config.yaml
arch: "wavenet"
n_mels: 64
depths: [14]
num_labels: 26
batch_size: 64
lr_schedule: "cosine"
Rows from block 2, named by matrix and row number. Rows with one number belong to one channel. Each number is 128 + 24 x the weight over its row's rms, rounded and kept within 0 to 255. All counts start at 0. Numbers have three digits each. After the name is the row's rms in percent of the matrix's.
# filt: filter width-3 conv, dilation 4 (model.blocks.2.filt.weight, 384x384x3), inputs 144-191, a 3 kernel for each
# gate: gate width-3 conv, dilation 4 (model.blocks.2.gate.weight, 384x384x3), inputs 144-191, a 3 kernel for each
filt.195 102:096112078120106146107091138133130083135134172095129109125109124064113133119137140107114133105134149113134159161161144139173107133132094093153156150135131139113156108129129133116145120113138133113114109122130152137137136111100139128139129102102130093156093151120132129123128105160159159144110156126128140119101134116100145120120158167147154117117126111117116146131117104150127137098130113170141131151102171131157146147102110131130150
filt.196 098:151148065154141082178143118127151115155102092158154151127089122119150134116107087108104129140104152090099116121133121115105119125174099090101143139141128140148150112127154124068116124139163160151144103096146116126094169115126105099103095096128155127068129151132112121101155145171103097136150157141129145138143088126102153143152103164112146126140173148099111101083130155112141127132149151167172157119159083184136143074164152127103128
filt.197 100:169129130157141115119154126137126108136143135146167159124106150150142151100159122126101174133118100138103147128122166108131150135111123113117120095092164129131137152097118126112129092099116140118095100096099155133119153127110135118155100120101174139125170173175093103120141182108129147162129117159144111135111107124124180171167136174143166153115100151139132138133140109131123177158111122157172163127124115145165140122119158109143155
filt.198 101:108136123103147187102104182108132149110101121109089123131126109114147142095072101107074169126124128147173131150149133147099108146112174101133125094143121100134141104114108158093091167114186135081148136117124143142152112162122128081127138084121140133094136113143115140136163087154168096163141132187120163091118146144114111108110160116109126085160135164103126135089139119119135138107142116158129118108149119093085151120163124120098124
filt.199 099:125109126113144160137102140157145120135127114142135137106131168139111146111162161135127096147136132114134148148143181077123119102154121160153160105101109143109125101101086130141162175114115136141139147146144138202147082112104146106149135179171103106140162164162127176176119127116177131150123093125119141120120125083133140170136118126120155132103114059123109119143151113111136161087145097171174129109095118115119135131101109150142110
filt.200 098:115181157165162155101138081122139096107129087159146149140116103126136107114124120090170165124109134152100122115105144135167151171138128177146077113129116076120098114143122124113112126148125112139133133128126118149125073116090175118110140086124116113148109124135133148122120101138132098109122104142122139114139108091170130140133116141118200127139123154123174113116159169101107089102128094130124155103104166135128119096101103154134116
filt.201 097:113148150102086147115146143132074111104108135111096145139098120053134096080122125116165116122111139116125137111130191108151136144125119136126130151118142118150176118146123133102161100119137121160148114133154131096122106145074140101146077126149115125123127102105141140127094115120138106113123130183146119100134145146119119134111112093177084137124092096092093079150136125145090112148135157151137156166105100116121057112137138123146151
filt.202 101:144170125124140102147128133077101128144112113139130110124176121140115144114128110083129071147152164140114116130136109149099162139158133164143111144138175156157142079119112114125128132169149086113137125125180155183178109143133113155138113145116131130140098182200091139149167156108122124159150116121130122154126104148111126141144119092130130101143181134094097133121106083163155155102096067150167091113154112124134107163118087097102119
filt.203 098:141147130203169139154107143137114161141103134137130120089155121151112113141103124128127150142108136146093169106139146147107091118120172128113101129099134157151157142121112108138120156110103151171176162124159113161134143173160100129131091100109129117100116120126066137108107108128150148123168083158101094116149182185124124119172131130148134093090083101139131100136122090126127113126124102109124131157130124175132181095150110164142145
filt.204 099:127165135111153136145128153135108133131134122100142116127131139085132108134131157141124104138111116092119094134155113102096125123132083107116148117117134116156124157121083152088125111108103072133158106136103137151116151160119080121143110073110109092110165093133115107160069115144145099103101112131122122139131113104102103106121152128175103156065147138168162111076132127130122128099118113118111081111173142086104112159170124161166186
filt.205 103:137126154101129118126107127092125143122170129098128156117077143105094135157114143085124174114132111165149136107142109131113108130123159085113147114133124162127124104128149141096130132131116116119076137116107143182107116083117161132142154127135116102124098136100185096135137150113111114134148119143121121131144140166145127114126127160124139154107146117125142144099145157148145123118180128137094137153169117142134084120129115135133083
filt.206 102:096105178113129124132120153106150171138129120127111145122150143120136167133146143090099093121117118113128120102159114112115122153117089121086122137157151086157131114141137120145110110146139119119130111158129130142110141096107120141146120122101173165106089087134130129135092069144092138118198175140166118133115102135094092150141135118158126123168157136090140123151093101131119171101133112159121136106074118162103169146171122159143161
filt.207 099:124143107126156128110140115154122146147126121129152128106074115146159134139129111120128140119118131131126117145197137156118114071150136146113178124136135134176120103122121081123125133164123139142115089115109053128112168119132125110092155140122130124101189093122136077121129145114159141134116112120111125128104100105084140101114165125167147123135113114152120162128088146151155135124091116135115118163073139136111115127115127126165116
filt.208 099:101115145130075082099127146165142153142142142115111108105121116148077105132128132150129108158142120146125163107147133134106171143116131139131126123118154139094126119089069115093112137158172122129161139172136117140115099142127138174106135177151127163126138165116112164124113127131116137128165169113144126119108102139082152125136115153157113101182119100086127081148107177107127140148119128153152176144145137130127118147114122127103148
filt.209 102:150202163121112118171133117150131119117145153144143114158105131113115137121135132142151156139136136132094092128160124089147131114170140150126117159151142133107101143118094128131146094090146115105119110138114137127153117145118084124133147142131186159106143148112179147148163143140140144143179149155098164173135109125153119130124155097120125125150117140138119113121101168132117090108143142119146119112102117123085170150146109134127144
filt.210 097:116122156125141116099086168101187143156159073102117118119119116141098143148143146114113107121105141123130056132102116104093124105123175139173140076111120111124145115121130146136100125121111121149134130121161137149143137109152123155131121093121135126131129138117095120156117109113161137096103121154105134125114124108131110131113124156099111139164133110150159138139166156155117150124107118111111144165172144133112092150131115128131095
filt.211 097:168156127171111130134113128149140123115094089121164137122087096181123132132143101126156122124145143117121119112125134150141144187144143131137123141144118112109113143130132119145154139123135151113133108111136084107154104105083118109153124100094157123170129098131078072093146168112120129156117077134065085132144089142091115134139161108091148089184146150052106171149176134138104158138128121094102117148142131140123152151154135110094105
filt.212 101:104072138159111171126120114105143138139163105113114114126116075129101147108120120130166123142128129124122122111147160116155141145149112136156143116131115120089137172166109110142126128120113108112124149164124127114119145143119101153146151131143082138119133068118161101133115104078130126127101136186100068100139141122150148203152119117155128099107106107119105133126134137120112114134139129130135112112124129132150140137167167090064156
filt.213 099:138191137110107106111129136100154176145111176144139135122146091105114126112147103144122118125164129125121074114122137144165095125083139154158142107088144159167131141075095088120142132186154111099094161146135116104139125104115155134143148138143097114145139143078096122152105120172108151161139145083118140130168111120145144137172150118117129147148142109133121109134123113189175148117105123145120126162138127073169134137120115058111094
filt.214 099:062117142115156146125139139161091145131124132109159150107148112155093130144176157117105081125151147130102143113130128138116147102166154111080111105137153086177159179143159134168105119094111137102137112132152111113136180088126099121147137118133146115076110126128098097088138129088121132136108151135140120135109122109108156134101138114128139102115103128145144153123112094166130089136092112131124168145145090122141075106156122121119132
filt.215 100:165121169098091105121104165155158101131129142102095111169148120128142105150141167092146117137123143147096118146128150122158124150148089140154145105133140126115159079106159100112130145144154096148134136154121127160114154144132136150126121120124151150114152145151136122146137122106121155111122122154182154137132106093176154095096090124119078142075098116163166142100130133110138071113109116111128132141117120110094109120164091129109126
filt.216 098:105198143114102096132167164098102121158160148132146131102108118124107144132121123135137145100113153125135097107105144152132086126111144147161096121110096126145140107112132129140153127143143097108164119156164103127126154124105171167199104102146158130127122131157091153109136135118125127137136139099125119113145129126113109132171195162137095136106167173109090096091118102127163151092130102101115065089127134125121167136133153127057136
filt.217 101:112155161131130191130122083140090126130163120169127133136100121088166114160112121111109132109134133159135117130139142144124144094101091194134140142135143135115119181102128151126080095155117117105101139134074106144128119116143104135100099153190097145134117147120088151130115118127093122120128118143158092086117142126164159121145140160105122124085140122116142122133155117124166149117160146092093114136144142163143153063112107128135147
filt.218 100:151130143091121183151129116156159155178120143136130146124134110109151127106122122115094147104113146088115108105094163123129131167088124109140153156161139088110100150126114097103126118166115112103113131131140129100093160144105165132114142144110164144150154115188152096145084160125126107135134109105121124107183134122138123132134115121094103127188154092148109094121095115132144154110102119174113163121128061114125140116082168090162134
filt.219 102:123124137118122127166089118127159142145141133112097123151093143145120145140140136172127109115115123104137106142165124100119116126214175130122101150123114079165151165140125188101124129123167157122124082149110107103142122108123122108111098146149135174122131095093119111152126096124122104165100121116115137143105123136125157116123108123169081147102121119153150129156137129121129155137149106106123101156114143108102089101162114131147142
filt.220 098:142178118111071117148101112124114104105100124140153124169122128134131165132123135100141127146129119135106139134150150134112083164139121092147124126088094143110113143145114115102115120112146184135145130126117100115110089102106119154144101117141114127096121120170166162103118114110128151136126131124138123156124089152114107122146140119121139146121157156138075096132159131096065115118098105126143127137149194123089126104110092121098122
filt.221 102:089133146122138105123145142132135086134144167177151150147077134090126123137145146131138109111094122145099097110126113150112117138121151111133138097114134128098152128121108128126104108147158125130138119109134137115083128116150144136112110099114124109126126120120156108133127152120115116135126145154096135085085136095152173117062140147117126133119139157146128166105143150086153149129147145104179166143133132131102135096103123120127164
filt.222 099:108103093102118134153154139101195134150156126148115119171110106126115171153150129087133176141135122142140109130113101066163128160076116108069127172150165132124133138114159128146131120107113099136128119143101111112148122099147112099124118167091139127122120116106155144083166141120110133124109118133127082104127111128131112099093097150104138141102139098132147100095083095134104124106154177150098092125088068149170156181142124094095109
filt.223 102:136115155095101124117166145110090164154100150150098119144119119159117147110142131169098123119121127132142118111163147177158129136144129145127107081116117127121117139107119127137077115094136105116143094126091063118151152102121161139145089091155102145097152103119091109082126141108141148101122136104135141136128142121149131115134167115140110174081128133123135146153118172116081088130100133175101134114104141114145121146171113097156111
filt.224 101:147111118077098121107141143125143151136123096110108160135163093132131077078106136110117154129133133155133124113104101113129119122127136140153137120167122159088154105162144149116095126108106100078115107173135109119124129142107150171145150138118136150110149115139162141168129112141129143134186127124135172115145098125110159139132134136140104130094114107115130117128116095130104178111107140108160129147126118126146115136172160132119156
filt.225 101:144158140130146153108136142109173130099122177096132108123132136143161121149146137124139103136147149127142142140140106154158150153135160128149104135160111129144105137090170188168152101134123151108173148126108167127133140130169113141123123124118058136110134111117147108127131109125126144126177131170138159112148130118105118111112121072139125169115136140141112130155138159119135129099131105122096156080109155084136174159160045124083086
filt.226 101:104107124126123111155123104122121146149115151124112143164105102119120093104127102120125154137137129134095143143099075097127132094104081133102122074174128115128119166140115102118135133096112133140125129131126136099126147123137138115123143111198103135130141098124117162148126079095135145144137148132126105089120121126124108123140111139113097163113142124114166167136095120115102162121129108162178127149082134109073091088143155150173146
filt.227 103:129159126128129116102164138131114099107108126117110147132116102180130150134137168099124169138135134186155086136115132085107095143140139139157154105109122148154144171119116159168157130126135130126149107118114144119126152110110127115125149156148163120081135147111132157135123112132123125117100095141149116158186133112105097159141143129173118161164148103119120096128130133153163102162123095116099132155144104134129097100122149140136107
filt.228 100:107138131159140153071170149151145142100101086099120164159140153083108140146137159111101128133130122153117141116124152114117116158127109130157094103136092104142126158122129100120143128082147166142108130149121175090116151117124138138113143106137124128124079141157108112133162136096141100129134151104103126128126154115171150164148139099187132145126158145133152122128119093170127141101113131116122117134105121152133140129163135140136141
filt.229 101:156135161116120118156140090103127124131132134102107138136114143121185171103072087120144123141137120141095109127140104108131089110153136146136103144148147116139155121084113157103146105067163135103096071134145094096109134102136104149130121122125133135093194132112137089142149129117116137154118119148115110123112125123107119139108105136146132119099144152132125133149118144144183128136123116133166124172106148164165166104129130112144156
filt.230 100:108159157091113143124124122112123122130138137119133100092128177108127110112094149138096109114154136136118113164095132109151158170096090149112111171137141132078103119118162108127182121133195127140153093104101124159134184110121117151103127118142099134116180178097129162158112161166119109116122129126143119133087131113147086133128135103127129113137153137089163105126129114134125127118127107087072144147126166070139111167156121099130124
filt.231 098:166125142070087086125122154088123136126150121125135126139134084152128159137125129150118116158160135100117139108114148113142105168093160116123165134129137157130137091094110097121128121125139092115114120124115110125141096168162131172148100087147114091173164158137143117120139106115112155113124112191153146110145129140129159161132104145138112145132132132090120143107150123120099129114105183121110120149135148113152122112121175120149113
filt.232 101:116096171156127122112150136139144157110118138127134131109147116134149119129150153110147151095125134150159134073100113136126146128125111127117081148121151130113172167132094106099147139159140145148192113127129132133142101115146140148132125147164120170174164126140167171119121125145113156169100128115099106111126162120147100116154117107142139120163169120120133120104145145182148069138171136139158089097147121115120143170121118121109099
filt.233 100:138148151135079110140115096087077131129114126124119143148150112128152132114117089079129115149109154140144118118105121101142130144104130131115128167119084148120136080085146118127101121189120115123127122137117083156149157115148104130135157182157133111146184143140135125132132171115129134125129127161164154112169181149098136132113136129118150137117160103132140122126153146120143131143128152110112135155119163115093099138093141131112115
filt.234 101:090115153066155172080129133142153108108132106111132131072135106116129123131141116159150137136146142129137133106084133118134147119126133140135133117118157120098125126090129140157111088098121146096108105132077114095141145148116117114138073124145101143092110164101117121156102123124120146148114147132091132100149115147110112067111136184129101093141135159110112122147134112103112116100125149162161080130113165123120130132146171109075159
filt.235 100:134135110133119146118124104136130162118114126132135121148148109127115138156110132095122137146086092142131141135144132128128133177123136170170171133095135110105135137164086151124097058112110133061131121154134130134142145142112121143123109105126096115141148153163116127124091135153165138117179157121129134113174115137147098164141149081062115128095085098145138103104150113118086155123130152095126113078106093148142165139145110107102119
filt.236 100:165075147168146155112158143165124109117109091151171126146117135127207147161140124178160150114112141090128161137165126133135128114117135092167174117162119124123132093124098094112133113105123107127128124121109154104126132131120160098122125118137115110120127113152131138175122123131122119155088121110097091112109091140138096156112136115143160157100137152103103160095117127122139116143160160149103158164094161155164118121167134089149087
filt.237 100:101098126122135155127123106149138211090127141108121113125092125115127124150117110154148146122142144145165127121128172132126130120112138124132071147160139122158172189101163106101113095073138098149173137112131098096109098135143123115135084117151130115133132079134148157148089106164115132111153149117139100165093176093134152104146147175125153144092138173167076117139147136094146107148143124138104178130149142113157095136131126169148158
filt.238 100:111150098082125154158142121110135118155152109110089143152156114125127144098164169176107129103117155136132134119111103133116099118128153141158128109100158118157133121156129148177064106166147094163105163111105103071084173136105105151096114106139141109141136128100109128129111108145120140124116130135159156072117146062125109104148100135139159114103132176099126119122130166122115085127134136148123141132144099158140113145158151126139149
filt.239 099:066128156135150101078151151151152136131100107154108125150153111121133095136120154144134162115105086130147151165146144117104133142094169121128143127128118132141151160124101104151119106118174108106092135155174132167142139134142143127145109138162112104108142133140084117096107149142109116166113155145150148138154107127144122141184155112133089101144134138134109067130136143154141157125123098100123165150130161115155162137098140133176130
filt.240 103:188111101119108118138159121123123138118133164096105131141137079127145124110159126149119112147157139116147115128103138124149127146129132206123125129142098149142120126139125136128082119106167099107101146075131105149142178133117176149150101122139133155105106132088137126123114106122119120111154111149138101118116114072116150111133136156151138118158176129096096119077118065106113122122132144110123098096082151140124159129111087119109151
filt.241 100:162108148097112123160117132113137093100116122106115113141096160147127114158104145163097082106134112082113149153133123125132096097154105159147158142130145108144144171156152134129120129108085116148054116130117153103177183159187120105144098173103116133123132128150103153139139144126137154077096177154162124111140130173152134140149133108161117137171075168121079067148151137130083100102140116139124101143100047107122139135116166120140149
gate.195 101:128120142152142200132115133146136113089146147147100113106110109113122135123132140112172150124115109090097090099112142125097128105142134139119084110129131105130107143126160109167154130130159120114139115100160108074116137122143146137135147104107094143085119093103084113119164116168109144104120109157115150116132111150125117126155142104105156115116087162100145133099118133113075118150152158119138149122130149132152139093051121159138129
gate.196 099:098143136093104116142148158146121147132137156126116122187142116171125135121118146128120195122128141155138129189164153085116132097111111150101139143136106126124097154155116133151178129113116154130134140106145154114166164095114118131152118138158135156136096185181147125126142106138136148120127100086129169137115131100073136099159106108138154169155139083138115177151171147115145140129134147090144123160096123133108125160140123148137118
gate.197 099:125149156118145136088104119223141181125118160137127126106080132145160118128135136138104150103163138115097138129103114129158140115130114120119069162146110103161165164127153120128142107119114117134144140136162127084136134114126092130144169093092148108126135106108114146125153147148139143111137134139154148146130158148086111132141117104140108119111106116110068123127103134140137125167119128116042104144135078104134106106124103121110127
gate.198 098:152122112135100131107087108106098086108108097120132144142091126115087125098113116105140129129116119108115161120123126123151145141122129118172131140141124120120096124125148116112129175080120109106091133165140117118127144140153167155203133143124152170140107098126122119108141166143119161118172148174170135139171153139114120099119133129149134160125142142118091093088125124160113095134128124139157153115102088095111107164131118138163127
gate.199 101:123154132089116146152154151124103106109131125131110138134094109112148140097102147103165124106119135145116148114091154112164148114180126164111103128121113168162138106127120091120124119113096085102103117100089134070110104127129121123179093140111126204152148129092119125135166116124129130136107129142090110108140110121094122124133100126155124099185164132141137099115108137118179172127146102153186105108161141125085130122161208133130160
gate.200 101:137120158088097122092133140119154135147144126133083113128131111135116120121146154127096126159104111127120125131145154105159126143155128138152137133150158095138101046124129103099126158121140133113144112147112098112121149077125155153153118133130122118115149128147077109126115147132137129139154114115179149110122120136119129137128104133140110124129115108107122112103154112089119146109103053095141139088141111118119116093130165132163112
gate.201 099:116157121087160122099146151142120126125112098121133157132144108132128163161124143098129126112116086096149123162159139093102079109150122105115164124153116142178103081123109144152122145153123134142172136086088169111106132104122160165152148079120157113137097131098135111135197138164132123127093098119123125097157144092155133141150123156109149151170109180108122113108133116136119128161141168099120139141156144108133099133135171156103138
gate.202 098:118105095149079167109119155139128150118122136138130129106137123136152115117115133120096093118144147137145151119090130111132101095142144128140087134122104119109161158136119158144128076138128148121139143114126149119130117132150121144149159126163164126150163097130115124123141160133135141127067126081146151133130120141136150132135096096108122166155133125112095133119144155118085110173110138129194115091072119121105137161125119105066102
gate.203 099:116087158129174153127123087130123142108160097134151125157162133126116118151138166131136132152134137168138164121124150134151062109136132113114128159148143088118130134153142150120134152093117118117136086159109112101137097124107109098092168129117118128092176129173157084162149159163169108166151101072129119135152155129110128113132183151137105125146111108101119161108136070148097161132127143131097162121088069149122125138113127168137156
gate.204 101:125083103125094161098136130110115163116083126140123143116156119157148156128125113125181088128119151138171117149120110124139105145139148125126151126129156094182135119093136108159105133145119132131117111149165093185092097098096117127118106167186141143101132130068143169165100112138102095151149180153137150120130132105138177158095140110145153181137159145121135155129142107124079113099128160112168140105058134087087084123138086092114122
gate.205 100:177141127126118123137120125130100128132119112195119155152126135161146110136151116145154111113125113139173152144152123131150152102080101101130115096131102152089105153157163139140146153138125165113083138152159145127077091155129127139128120116149145167187129133151104123143096119126131111099114091096154129137141154109126130151119144153112126094126128150139127093093116130147132173140105145154097088119115132129104149136090133098137131
gate.206 097:095118143138122155159190127154194129097086085149114123108163127120118155122131148194103108105119128119104118139115135128126107121152111169136146154132148115112097124114141150112099113104116132104136123138111145143195175123123150118157122120111131118135116101111118114160122112103126148182136084151125181146108104096127102106103160127128112105088111097126162084133148118151148134152140130113066117138156171139113123151143144118113136
gate.207 101:151066139104112120098083125135122127111110148147151122151124104156124093102122128147099139128112136116131121117159126163110154122151125111132147118142145134151151147127150117103163099118147120175115149113133156152150137115125131095140133116150131069117130107098144135110130136125142134117103123122150143113129130150159122093090099097108105106093129126162165109152140131105156113088117126106129124169146108144107103158107074156129183
gate.208 101:104112144134127125115106099118104118118146155102125125118106103156173085103130091139181148130141101137110122135133074114115096151095120182116119139083075138122099127102176083123141196151116091152109139151170132126141114118113134103144101117136097108143104147135151111163151141163134155140156134128135138166129135147127157166177135151176147084098154164112131139176153116154130093162125166134140109162176140142172101156146169124102096
gate.209 099:132140098160118126138165152114126125171124135118113160144122114135141102119077128097117121138092106166132106180157123121124096188129146134148084143129135132110116141138140127109182116086159126101078085151116107155150106136088108136154201151133148135190140152130121111122170161157138104130117091074135109093125115140184163138122153124118129079140129157082136142159126161136128135127129091120098145128151143138087112105132134119100067
gate.210 102:152158094160100125117114137103148129110134122140083115166120115128080088122159123140092111117141131120153101133132070147129126156119127130161147133133153081135093121108164152130111122105109143153148116112114131114088143138112109097121182180145116113150183161183111093123103079121111107120162110152135103114100122135106140133122097111113081076074118111130153180150142133153125138126118147129096120192121136159083111109132151136138106
gate.211 101:096110126106143126128153101126121120183147161139124118107183103112165140123144155134158118135122130136098107145123119120140109106133151129108127121094114120100118130118134077138121105122142120135110125133138088152149144168131146150164119091120131173139130108146148172131103114148129148105113129080151163109118106125114134160145125125140109071115124106068124184147121163139122121143157132158125159077142086148156126117142135125127080
gate.212 100:118135082120140175116134125106136163111107086096176125104132190117110085107131099120161140118124109114141140129128138137157119138114106145148144130123133119124136152115185140129138168144089094113113105126106142114122133122104162101115115107131122107147122151118066141114150114132161152129141147057124090101104141145144109148103141132117116063138122127146144122171139091153128088116112125168117109144108190144161118102171122136123142
gate.213 099:125119141101124092122173172123136149119141133133162114132134060113100124111100126127149162145147114179122155125137162116136109117140135101128128125134124176066145178158158088115124122106077115083149171110163127107134143127102113165113115168129112138073135163137111115129131133107098167140085087114112161131143115141154145156183140179108135147122095133130138091072087089182118045128139131104126162157160172126106167100121050106120134
gate.214 100:151141129177102097126101094093142136130103122174126120136134140139148125173140116157102128124136151116128126102110140128123128095113110121103147173115123157147111145111107099106132171126140135149120170113097138126107134096150123131124101099167135121116128113155152121139143103132120117119146110156102108127119100111113122111149117115086167141144155130176140147136160138146132127154166120126120151149121154168131129101140145098125116
gate.215 102:144142113128118108147160194102091140121156144138099127119129096166135147122122128124125145122131133132148134122158122135143161128157140111168176100104113083139112133150109096128118090143130135140149131111127137124145120118140090091107127158121107095119134117124155140136123124113118112137109124167109147126085114107189126137120149111108082099123130148114133100133096106141123148181149097156133103120107081136126145134119145096121049
gate.216 099:131131127111139168163134152115096135164134135198172142088094126139148103111135122098121065110107113118141148165111147151124112097107195146105130151165157133144153164129174087164134136159166119137147139122140114164127135115103143127115111107135125142120138126049092114154114153132135116148123120153164145129157121120170148094123160140116123113132147114126126149117113115128146092129129120112110118125110206150123186149109114134139164
gate.217 097:137138129143107127130150131153205143095129128188144144119098178126137108144156148094142122131144127125117116150095128171148131122123126131095160143138109093134112134093158105129165130143182121086126117119103148085132169101108135118072083149132110121121089129153152130155126097153115112117169142157115114103155128108141134155115097122100141114129156105111113141099182164126090137133165119111123153144153112118127139121125097114099125
gate.218 100:155088109139166162125142106150112134147104154129114127117190163150143108130091106150137122136133129125116137180139144154143135106165177076083154113125128122109142126095109136110140121105145142139130170160163094140112141147111177149132158132130138128110159100122122143143106150110163126145130113145108133130100126134103121114123093143083136075100097160143119105102133136167105128128125117125096151088118114104144096087109103122118155
gate.219 099:109169140157116100182106123122121099116137135142153152110127129122121116094148065139141139128133122125135128106115157101109125111119104125142130104114103085081118113111140107126124112076167092107146153149143098128145143145087129136135142135142133166108143120152125099101136186180105090147121094091141126187144170090155149126127185154114125125138092104124135136104129162110131139143114139162136141119121103139082111166140180136148136
gate.220 100:101125173159136128136140122101141067148157146106133121160139167160150150131128130117115174117148129170086139184124168119140079128110146139127196115116118124132111155097130108109140145110098105132093076125101107109132141149131151119141119139107129126144151096121102152167113116144126112121123125137094128109132122122154116100100159148142132125102094137147150166116087119135102144138114110121137118144160135147132159094129141067097094
gate.221 098:108079110123100123157115144135100085158094181099145151169167074113101137111128121098164081114121127179171123140109083131145156153099084139140156132113129138115133133122125163090111151156108124163144112112155188139190138108128127159138136144173135162110137145112121143110149092163150150159112125148134096108141137164118124136102140131167140148153131108118106140164140135127156110077154125157184122153126153162103156122109118129115133
gate.222 100:158158165137097132137136103139126143105124107127132143103125119118112170127093092148095125137141138167135155120150107136159083131092076158115162117175134166189158166121123144119125141101110125129112109150167111114113099123105126124112144135147143130106117157141162108107115110115124138119112090093096118100133129096122134125104120107107105113106137151124104110083141127119102165109122126131128112139128148121115119117145094119076130
gate.223 101:162125117111141146155154122100114155109145118178153173088160159132121102137135093161100125122128118152129109165128128108102065127171094173159124115118128151084094101120137165145182116105136126129120156104104085083109097170128116146147145097122159158161086162076105088088112122167146136163126122115128160136112114141124131146157137176121118107114168148136098097086128139111116150157129143099136167119109138135124098141165113156136121
gate.224 097:098145116098180153082138085133141105128101133113121112134169144150138100165129138118096127110138163150163118125096106082105108122137162119106088139157102129114131144126117128122154130136072112100133105129163149130164117150150095087125122131118142127145146110102133158131072140116124129100152119140134111122138134114145128166095096179117134133138174112109165154116112134139110087137115123133135125138160158128123108147144125111111109
gate.225 101:153124169111130147108155119109088156133138153109098159142140131124118082103081119154137115120131130172136166127155129109124156119102172140145137135146117128118074101129154119108127097139136164101121112112123068081107089143119135144135098139080106113128096103163110133112095188116131099096133190126112105151095114112111115115119132142130141123120154155161122123172159139130137112122132129100157116090132131084147126116140096125118121
gate.226 101:146096153152184188101101082139131155136105151133111174092127152095135097135114139073147128120118115099077108145103143164120144120101159146161127122149124126084102089127132103151169127115102130141154167119106191165126144115135119135165154110115116120110171113146155117136102107119121148142130128147171119117142141130184113119112098133138134151135162122142159125130078149117118127172088120121063136090119141193196097146129146148142134
gate.227 100:146152132115153142134138147097120143103084112176158110121124153072116085151138131120110123139161112130134128089153119136147129122097115150122157117129156112132135124107110146107131150136173143115144131136163105144172147098112124145161131138161126091099124142157100157150138162133136121144159134148127111139178165150098155157089113107119126161141132171164168142149136118106118116124096116112124104056153091122155152130133116107116121
gate.228 098:108128112171125119107157138158111113123139124142106114116125130132140164138137105172158153129115117143137121154131112125108171164153128137112124114074075127123117146137168130147126144155141139121144107117171138130106115097108073133171147120094117103113112118140095148120118132105168144163127158116131193138135162124124113092124132181157160126124143159163106145115101104124117159171135134119141132130132077118123143096097129127114113
gate.229 099:152128104098110143096103105118113064122136082136105082173147157101116099145124102112114107119134118176103103113092123103153117188139152139085121135082106116125165121132185105063113166167140110128110127137123138100150126114150102123144175186146105122139133108109114102102117143117128080153145153117160063125137123181085118102111131141158114133122118133115117117149141145131115131160132105113169144150195207114126115131098150128125185
gate.230 099:118155127117124090138153132113128142103125110109115087175162105095114130155123133176139140165127142174141147150143160094109126087103139132154127108130114105140105144111100127151119131144111123106132123153136139112099135129104123139138117110098112139140116130125117180145132130115102110113137121126116169131154128113126178099141152150127156125139123117146110115104143123131141168127144135159136147132139093153123109111125087090072115
gate.231 101:153123111124103117169175168124100134133135090130128081130130131095105111128129133120087136141162090118138172124109134165126118122118148146131115119112107111143128138146157129130118146123124140145149070127121132112133083105138161143126110103144136088116097125113170173161137100086133127107166123168115142149177111114062122143149095122171100133121126109144104118124118136123093145102053118145150150079136134156174158126111147091133125
gate.232 101:153131134111151166170179193138146104157135111125134091168147085127107134125102135124103099156134132118147117148156097113121152159133127111093182107147138128110096120122143155151149114076125107144136118098136164148104109139130146137148128092142121118133104132153132122140159100124084135102099121149085121097165159092137122166115170111107111160095149137076119157140092100133158104120113144111154078144103079149114127114074137176140149
gate.233 103:185169077139146153145128132100154121126129163100106115121051082136114146102119086116106088112146130111137158082094147085124152149165126116158135145130123141140117141110133122107104146084133147144147156110115119123106122111125143123109153144144133183155137119090155126150118098103109111148133114087139088137139153129084129084112102134076158110143106120146135155131120175118117124142150149113127117153151149092098135151167125114132144
gate.234 099:103095133147102130127133158150141113154122146118143111089130094123141136087101108103087060125119121126141140147099162148085089142113138126136154109120195116195136117080170071116116105184136106116127133138134136124154101119174129154105098104136089135123149125084102139144108080134137107134148143119082105123095120112096095087175141195105121117118119153164158131149141139126097124121137142146109126076149107153125092095132075107158135
gate.235 100:174131155086117099135148112131129109112156100124159130142108136175130113063136154126152089080115124152109146136124172151175163107168109113120126122136151157150135116122146147103129096112097148097123134087102085168147117107145123126111109092147154112121152145160125130117099161114120161158091118141124113109117131153134120106126107119088123128119129136093117151134096098151125098136172155104141147143155123129098159144152126143158128
gate.236 100:090120114142150124108122140147126122160117122090102116108121196091116122116155105126134101121125123113146157151155115113124149159136134107116093134132135104137118141123141104145109159139120141099087164162171138146162142138166114085116111128118150141145135141174170117157091111096132134152126145102105140142117103146080078132113105110118089103145151167139155146135077083088131176109125110109104126186144163129110146168142124177158108
gate.237 100:142154106093056139125130110145133133137154116161125099148165120117161137137108125119104128126131123094095152122100115077119155130138112103117157143146113109141199079141139157115134149126146097083110086106136151090116127105140181132173118141150110139120163127169114088073174166109160119127131141110146159161120160179141117112095165136104124166109124100114163133161162134115152155086115162164123127124138133145157143153144142150104142
gate.238 101:116123116135068111134130150114105117126135100132140129162161099130086124148142150132117112105109111135143158160121135128108153108116125171125146168132143125168121137144155108119147142104095108104147142107149162113153178141179163142141122058112157139138056133162130133119151123138140151143148140134132144174115147101133140120067128108098139128145128162129092122136161149137133145115135133148125145151148142153124098132156097129137111
gate.239 101:110133171143127135167154126101122145145103116132117141107098102103127136130100134126121126113145150099133121152154114095121102135136127120138123130151143101176135109130141098131086093118086110129100145142142136127113094100141127128139114177119158143120144110107129111136122141085124131122127149151129104147101109168138149104121134173091123159134115113131149121101108090122087113173086141130075135101128116118176140136125104114149085
gate.240 097:146152110136122133117149107092133119087166166119124079124115136101129074116122147148094151130103143169113146127089119141146116144095095143137098113127158106138150122146083110070062111103148141118118102137085159113110108141128107154126075117130122158140083051090139145147170131164118124124123141118113163109146158128160151124171130108166154154135092138142109158104134133175155103139184142131128151113121061100095094141154123122109144
gate.241 100:117117112134104084155073128117130177113104149119106131148164130098110120145133122102121103143148135174152162158141137174156093110151141151144140147117125150122118118144127145149108140134140135144130112161162116105091161130096170164170131149098104140129119152157125134102138127104112118148137164092143137104129088118108105101113149154124143150117131118107106136131126134179159149099095181112157179133148141183149127107077094152139101